Rows from block 3 of the text encoder, named by matrix and row number. Rows with one number belong to one attention dimension. Each number is 128 + 32 x the weight over its row's rms, rounded and kept within 0 to 255. All counts start at 0. After the name is the row's rms in percent of the matrix's.
# q: attention query, key and value (stacked) (text_encoder.blocks.3.attn.qkv.weight, 720x256, the q third), inputs 0-127
# k: attention query, key and value (stacked) (text_encoder.blocks.3.attn.qkv.weight, 720x256, the k third), inputs 0-127
q.5 111 [128 154 136 196 185 166 157 158 140 165 156 134 158 140 179 154 104 169  76 114 129  94  92 127 164 119 166 138 128 135 128 131 181 109 138  43  97  70  94 103 136 109 184 101 159 146 160 108  76 158 106 138 112 178  93 130 119 109 142 196 114 175 110 139 160 132 184 157  90 128 151  92 114  82  84 101 127 210 138  68 120 136  72  86  77 132 124  65 113 194 110  51 129 142  95 118 151 126  84 113 148 119 114 131  72 162 102 113 130 127 108 150 137 145 127 107 185 149 132 126 144 144 126 154 159 165 127 141]
q.6 103 [127 118 124  71  68 117 138 164 103  95 136 118 107 132  83 104 128  88 193 104  95 135 171 159 112 151  57 186 120 128 130 127  91 128 119 196 166 206 116 154 125 164  88 128 131  74 119 139 143  95 143  97 107  91 171  93 153 177 164  68 154  78 112 111  89 128 105 162 112 102  77 151 150 167 158 139 122  75 123 168 154  98 168 174 171 125 142 209 125  85 152 142 137 115 151 135 122 150 167 117 102 147 132 144 173 106 108 139 148 135 165 101 121 110 140 164  66 126 132 120 131  83 148 106  80 133 113 121]
q.7 101 [177 132 199 139 130 127 119 119 169  86 110 167  48 145 138 125 184 104 199 107  43 133 107 170 151 107 111 211 131 145  87 115 121 132 131 144 134 195 126 200  77 170  99 136 171  71 139 119 144  57 158 104 125 122 134 135 132 151 133 163 130 133 162 115  75 128 123 158 128  91 151 173 145 142 170 177 105 104  27  75 184 134 111 140 123 168  60 164  95  36 143 113 150  87 166 144 136  93 118 124 126 113 116 171 166  97 136 127 128 144 100 108 116 124 132 143 118  70 124 103 114 144 145 148 101 134  87 180]
q.8 087 [ 62 146 145 166 116 118  88 104  71 141 178  55 162 163 145  64 108 160  80 131 155  84  84  79  95 192 153 130 139 126 148 161 162 125 120 101 104 132  78 155 167 126 142  72 121 144 119  85 118 136 113  60 121 138 116 132 128  93 109 107 119 181 110 121 162 134 104 130  86 159 120 107 155  85  49  72 184 137 103  87  69 142  69  91 141 113 164  67 140 205  72  92 114 118 101 188 151 152 177 114 123 141 140  89 114 162 151  96 145  95 131 123 139 122  86 100 127 136 131 157 114 130 100 120 105 127 191 111]
q.9 093 [147 175 139 184 187 161 114 126 120 184 123 139 109 140 118 130 167 139  73 158 120 144 146 129 129 158  99 168 142 158  91 116 197 108  93  94 118  92 116 139  82 116 125 159 156 110 161  94  96  92 160 125 160 149 147 111 153  98 121 204  95 167 172 140 137 161 222  63  91  89 151 128 115  65 111 144 100 158  99  88 101 151 130  99  99  62 109  91 165 169 132  66  88 126  81 138 185 120 102 122 114 105  90  86 123 135  81  88 115 117  53 174 146 142 102 120 126 102  95 129 126 127 140 128 141 140 120 146]
q.10 104 [ 34 151 113  98 165  82 156 126 130 121 123 104 173 112  61 110 122 122 175 124 192 114 157  65 146 199 145  64 200 128 184 152 152 146 115 170 122 108 104 152 189 112 137 127  83 146 114 101 155 112 108 163 101 132 179  80 137  98 168 101 165 125 115 118 164 113  78 110 152 156  78  68 152 127  99  80 117 133 169 137  71 153 188 143 119 114 158 157 190 155 175 135 109 140 109 133 118 135 146 160 146 151 116 126 132 160 120 148  91  84 175 124 131  95 160 143  91 141 102 127  85 116 121  77 103  60 157  79]
q.11 110 [ 92 110 132 112  91 127 183 138 107  92  67  98 152  79  87 147 104 146 164 171 180 103 118 115  87 138 131  61 191 158 167 156 127 142 135 164 122 145 169 108 180 114 101 109  80 117 119 149 155 111 107 142  92  92 142 112  76 127 131  58 145  88  67  98 121 123  60 114 132 168  52  85 146 185 162 138 147  85 147 168 139 122 168 192 165 166 201 178 139 131 175 160 161 141 168 101 123 121 152 123 118 162 142 143 136 144 153 154 141 143 228  60 147  93 129 121 104 143 124 135 132 128 163  58 120  68 138  89]
q.12 113 [ 97 116 122  98 106 124 133 109 120  65  88 154  88  82  97  91 125 100 192 113 107 158 152 136  92 129 108 102 153 149 139 140 113 144 123 205 170 183 172 150 128 134  73 122  75  98  87 110 170  94 117 117  98 119 184 136 140 155 152  57 174 100 133  62 126  92  75 137 142 152  85 149 158 187 160 157 134  61 124 174 164 107 188 184 149 140 141 183 136  83 196 145 158 122 123 116 130 113 143 133 108 135 127 142 181  95 145 152 148 125 189 113 122 114 155 119  91 129 110  98 128 103 139 132  66 121 152 126]
q.13 093 [220  95 108 144 149 161 121  94 146 143 159 125  76 152 162 180  83 143  94 162 103 122  81 172 133  81 140 143  40 136 156 102  98 129 157  98 131 164 175  60 120 103 152  87 177 131 120 138 115 150 163 113  96 117  76 156 129 163 131 175  98 148 119 130  87 129 167 150 102 141 204 154  83 134 172 160 124  95 102 106 174 125  74 116 120 143  90 145  85 118  58 115  83 135 149  94 123 131  76  99 142  40 136 111 129  93  94 137 120 145 131 118 133 162 104 109 174 129 120 115 148 190 106 147 183 144  79 158]
q.14 107 [187 111 171 139 179 152 134 142 146  82 126 190  62 146 123 123 147 106 200 106  92 203 122 195 138  99 123 177 102  76  85  70 102 163 128 163 161 139 162 173  87 137  69 142 154 100 128 204 135  87 161 115 117 141 127 147 163 161 161 133 146 118 166  72  76 155 163 147 197 131 142 171 134 155 183 170 126  72 112  89 166  93 156 139 136 100  56 139  79  71 157 146 152 121 135 103 153  88  82 141 117  79 139 134 150 106 126 123 159 147 140 143 100  87 132  80  98 119 120  87 118 125 135 157  93 122 100 128]
q.15 117 [182 152 116 144 184 159 109 179 130 160 189 154 139 154 204 139 144 113 105 109 118 112 129 118 142 121 112 157  96 100  98  67 146 110 120  48 115  98  87 165  75 154 160 134 188 153 146 153 114 172 163 115 129 122 102 132 181 118 111 178 108 179 170 149 160 120 191 132 102  88 141 146 103  85 127 132 116 171  99  88 150 150  63  70 128  96  84  92  89 144 108  88 119 159  79 146 148 119 146 112 151  95 115  86 122 157 131  55 113 113  38 177 136 133 103 120 151 111 129 154 129 120 120 174 162 177  98 157]
q.16 112 [229  71 136 149 123 175  75 160 119  98 141 145  42 180 138 157 161  90 144 111  92 132 114 168 115  76 113 193  67 128 126  91  82 127 150 128 184 160 148  77  62 147 115 130 180  92 114 137 156 126 159  98 121 109  87 156 157 157  93 108 127 173 150 106  89 142 187 130 133 144 177 236 107 152 154 188 158  58  80  94 180 117 105  98 166 119  66 156  90  48 109 129 120 143 174 121 110 135 101 126  93  70 150 112 119 137 137  94 173 123 133 122 114 130  98  81 138 132 141  86 131 124 166 176 125 134 118 210]
q.17 121 [240 138 160 126 131 152  91 132 120 111 134 149  40 161 170 143 152  83 162  87  86 132 105 147 111  96  87 200  57 111  79  99 124 163 135 120 169 167  89 119  62 155  95 128 138 104 120 144 131  87 201  98  97 106 104  99 159 162 126 158 147 129 161 110  74 152 188 148 137 139 162 197 131  96 125 197 110  83  60 108 202 105 133  96 151 111  63 152  89  85 130 112 146 106 193 152 132 133 139 163 129 109 138 150 161 105 135 103 123 120 117 135  94 153 120 121 131  88 138 103 130 131 152 210 138 167  89 140]
k.5 126 [109 158 111 152  95 128 112 150  52 124 132  50 143 151 142  70 163 114 128 133 141 129 143  83 155 156 103 120 116 171 111 120 142 124  91 132 166 150 147 142 105 169  91 153 134 141 148 134 116 100 125 119 167 121 148 106 194 132 109 117 106 145 149 123 160 134 132 123  70  46  74  97 153 110  75  83 146 156 156 175 131 143 108 133 135 118 120 176 155 157 104 123 175 159  90 187 134 201 187  73 144 114 142 137 158 146 174 114 136 103 117 156 101 162 139 158  80 137 185 175 101 112  98 116  48 115 148 164]
k.6 117 [127  66 156 115 127 153 162 128 156 100  95 190 136 133 117 179  87 153 116 118 124 113 125 170 121  76 163 129 170 108 147 144  97 140 176 101 102 116 109 109 136 105 126 127 186 123  92 136 121 172 100 143 135 136  90 172  74 159 150 175 127 131 130 125 127 137 157 121 152 187 187 154 106 161 195 164  61 116 108  71 128 101 149 134 128 138 106  84 107 129 179 119  56 151 137  97  95  80  86 188 102  84 124 121 145 112  79 124 154 146 169 123 167  87 104 123 190  99  98  82 158 152 135 127 173 157 104 105]
k.7 090 [ 99 141 156 149 169 186 172 107 122 140  66 160 116  89 106 125 142 199 124 120 184 156 142 111 181 176 187  48 158 144 138 190 109 113 106 118 126 126 158 119 136  91 173 201 140 106 107 128 202 187  33 186 151 123 107  89  85 133 135 144 147 141 127 148 121 141 135  98 138 177 147  81  79 208 100  66 138 151  84  94 105  90  95 125 107 171 135  79 148 157 121 136 147 139 129 113  81 105 128 130 112 135 159 138 130 122 127 175 157 155 200 129 131 120 133 149  85  70 171 132 133 146 109 112 141  30  93  91]
k.8 092 [153 120 100 121 167 150  96 137  86 145 152  94 159 161 101  68 179 112  77 134 140 121 155 146 143 130 134 189 130 136  39  80 152 124 111 138 118 131 134 181  84 139  91 157 149 152 157 129  54 135 174 122 160 159 107 151 199  89 103 166 134 139 129 146 106 121 154 127  93  71 158  97 109  67 140 171 116 123 133 107 100 152 127  74  94  91  92  86  83 142 120 140  95 135  83 107 136 161 143  99 114 113 187 120 139 117 123  99 135  76 114 134  94 140 119 141 138 158 133 156 157 142 104 154  95 164 173 161]
k.9 109 [106 179 136 156 135 130 124 156 128 150 115 102 163 130 123 102 147 155  98  99 157 130 167  70 161 134 148  80 154 159 146 133 118 125 126 112 121  88 133 150 133 127 144 164  82 175 169  62 101 163  97 176 173 135 150  99 150 162 115 161  85 126 130 159 200  89 105  89  79  96 106 101  82 154  96 133 149 155 129 137 121 131 147 173 121 171 114  86 160 154 150 171 122 193 113 117 137 138 177  53 171 108  90 141 168 122 103 195 114 121 129 163 103 143 152 151  48 140 167 128 119  62  84  93 114 112 167 123]
k.10 117 [156  81  87  97 141 167  95 146 163 135 170 148 119 163 148 148 138 127 130 103  82 101  82 189  66  98  94 156 130 104 176 132 141  87 148 157 126 149  89 130 108 130 155  38 169 115 184  88 101  86 140 117 111 109 113 177 113 148 122 106 122 135 110 125  75 107 160 146 172 118 190 172 114 137 170 150 158 149  98  77 151 108 137 124 159 136  92 125 100 116 114 120 107 135 151 123 167 154 105 158 130  82 138  89 114  76 126 100  38 137  88  96 110 144  70 126 109 129 114  78 100  95 110 141 168 210 163 158]
k.11 113 [174 107 113  75 117  87  97 161 159  90 133 139  91 141 154 194 112  81 151  98 130 128  34 139  98 106  79 144 106 106 131 102 126 133 145 148 149 126 118 123 122 166 112  59  97  98 135 143 124  90 177 110  73  86 117 144  96 139 146  70 150 125 124 104  86 153 132 141 142 172 164 175 144 112 152 145 112 128  87  93 174 113 131 104 168 114 111 141  97  87 165  88 111  89 203 158 116 144 108 187  94 131 134 118 129 119 170 103  56 144 106  84 134  89 144  75 145 116 131 105 136  97 156 160 154 160 113 143]
k.12 121 [148  58 169 106 121 110 132 119 179  75 124 191 122 116 102 189 106 171 142 131 109 110  83 142  74  56 136 101 151 103 153 166 103 129 195 109 109 106 129  78 142 126 151  87 125  77 150 130 160 135 108 145  90 135  70 132  79 137 141  93 138 111 119 114  90 129 133 136 154 192 170 147 129 184 139 166 147  99 129  85 138 110 141 104 115 159 115  98 107 100 142 108  92 153 195 101 129  96 107 191 112 142 147  99 138 134 130 151 100 194 160  97 149  89 124 125 167  85 123 115 164 109 151 164 181 136 105 113]
k.13 094 [106 153 133 150  87  83 134 135  94 141  98 133  94 136 116 121 111 128 145 123 180 185 133  81 174 166 110 108 133 141 118 155 117 158 137 127 156 128 131 153 145 162 127 171  72 101  91 150 170 173 134 115 124 114 142  75 163 109 137 140 133 152 158  87 165 120  93  98 107 109  67  86 168 126  91 103 125  90 165 170  86 113  95 127 178 150 156 177 156 113 151 135 130 122 132  87 131  84 121  72 124 152  69 132 140 168 154 111 205 101 145 112 148  82 212 130 122  98 172 200 132 122  84 102 124  17  86  96]
k.14 100 [123 138 150 140 154 109 172 152 161  92  85 156 107  96 154 202  99 173 139 134 154 146 117  93 120 139 141 114 128 151 157 180 127  85 129  84 184 117 147  91 158 112 187 135  97 130 144 130 149 129  64 163 121 141 146 103  75 162 184 123 106 139 117 118 148 135  92 110 140 191 100 122 198 220 153  97 106 139 171 119 139 139 111 136  95 156 109 102 148 145 193 128 130 167 149 109 109 139 111 153 123 135  81 128 112 128 128 170 170 206 154  81 133  92 163 127 115  85 154 148 132 122 144 139 160  78  60 118]
k.15 135 [105 155  98 159 147 137 135 129  77 158 125 100 159 129  91  62 161 179  91 132 129 164 215 141 157 150 189 136 153 118 134 137 134 133 116 119 136 114 132 147 142 120 146 178 153 177 135  95  89 150 109 191 175 142 156 161 139 111 110 163 123 115 139 172 164  72 145 102  91  80  85  82  96 135  44  96 119 128 133 146  83 132 138 194  64 107 146 105 193 152 111 147  92 135 118 161 159 161 171  91 164 105 107 143 172 123  91 174 162  72 147 202 100 172 149 166  76 143 155 128 124 146  87 111 124  98 187 113]
k.16 105 [131 139 138 170 169 113 167  93 142 120  45 162 170 105 127  98  99 190 129 142 152 129 156 101 154 155 171 133 144 156 132 180 115 157 135  97 179  97 139  97 155 118 117 170 133 132 118 179 122 170  95 153 126 152  94  82 137  96 179 137 130 130 154 117 179 178  94 122  97 141 101 146 131 182 137 109  66 106 101 173 101 140 130 123 150 119 151 148 155 160 165 108 153 140  88 104 134  92 100 128 155 170 102 161 135 129 118 110 216 135 152 156 139  97 165 139 110 113 134 162 152 142 131 111 109  63  51  94]
k.17 112 [ 72 114 173 189 174 130 194  95  89 137  91 148 144 116  65 151 123 205 140 169 153 161 173 108 152 135 191  91 191 123 147 170  91 100 141 115 128 110 146 157 145  84 132 198 140 142  90  94 147 177  83 174 123 166 120 136  93 125 143 133 139 130 134 132 137  90 151  95 100 139  99  94  81 151 113  86 109 134 148 117 108 118  91 139  87 152 162 103 120 160  89  94 117 107 110  89 134 100 140 138 135 111 107 137 161 130  86 202 230 123 189 142 131  94 115 119 136 114 130 115 154 174 106 109 151  90  84  86]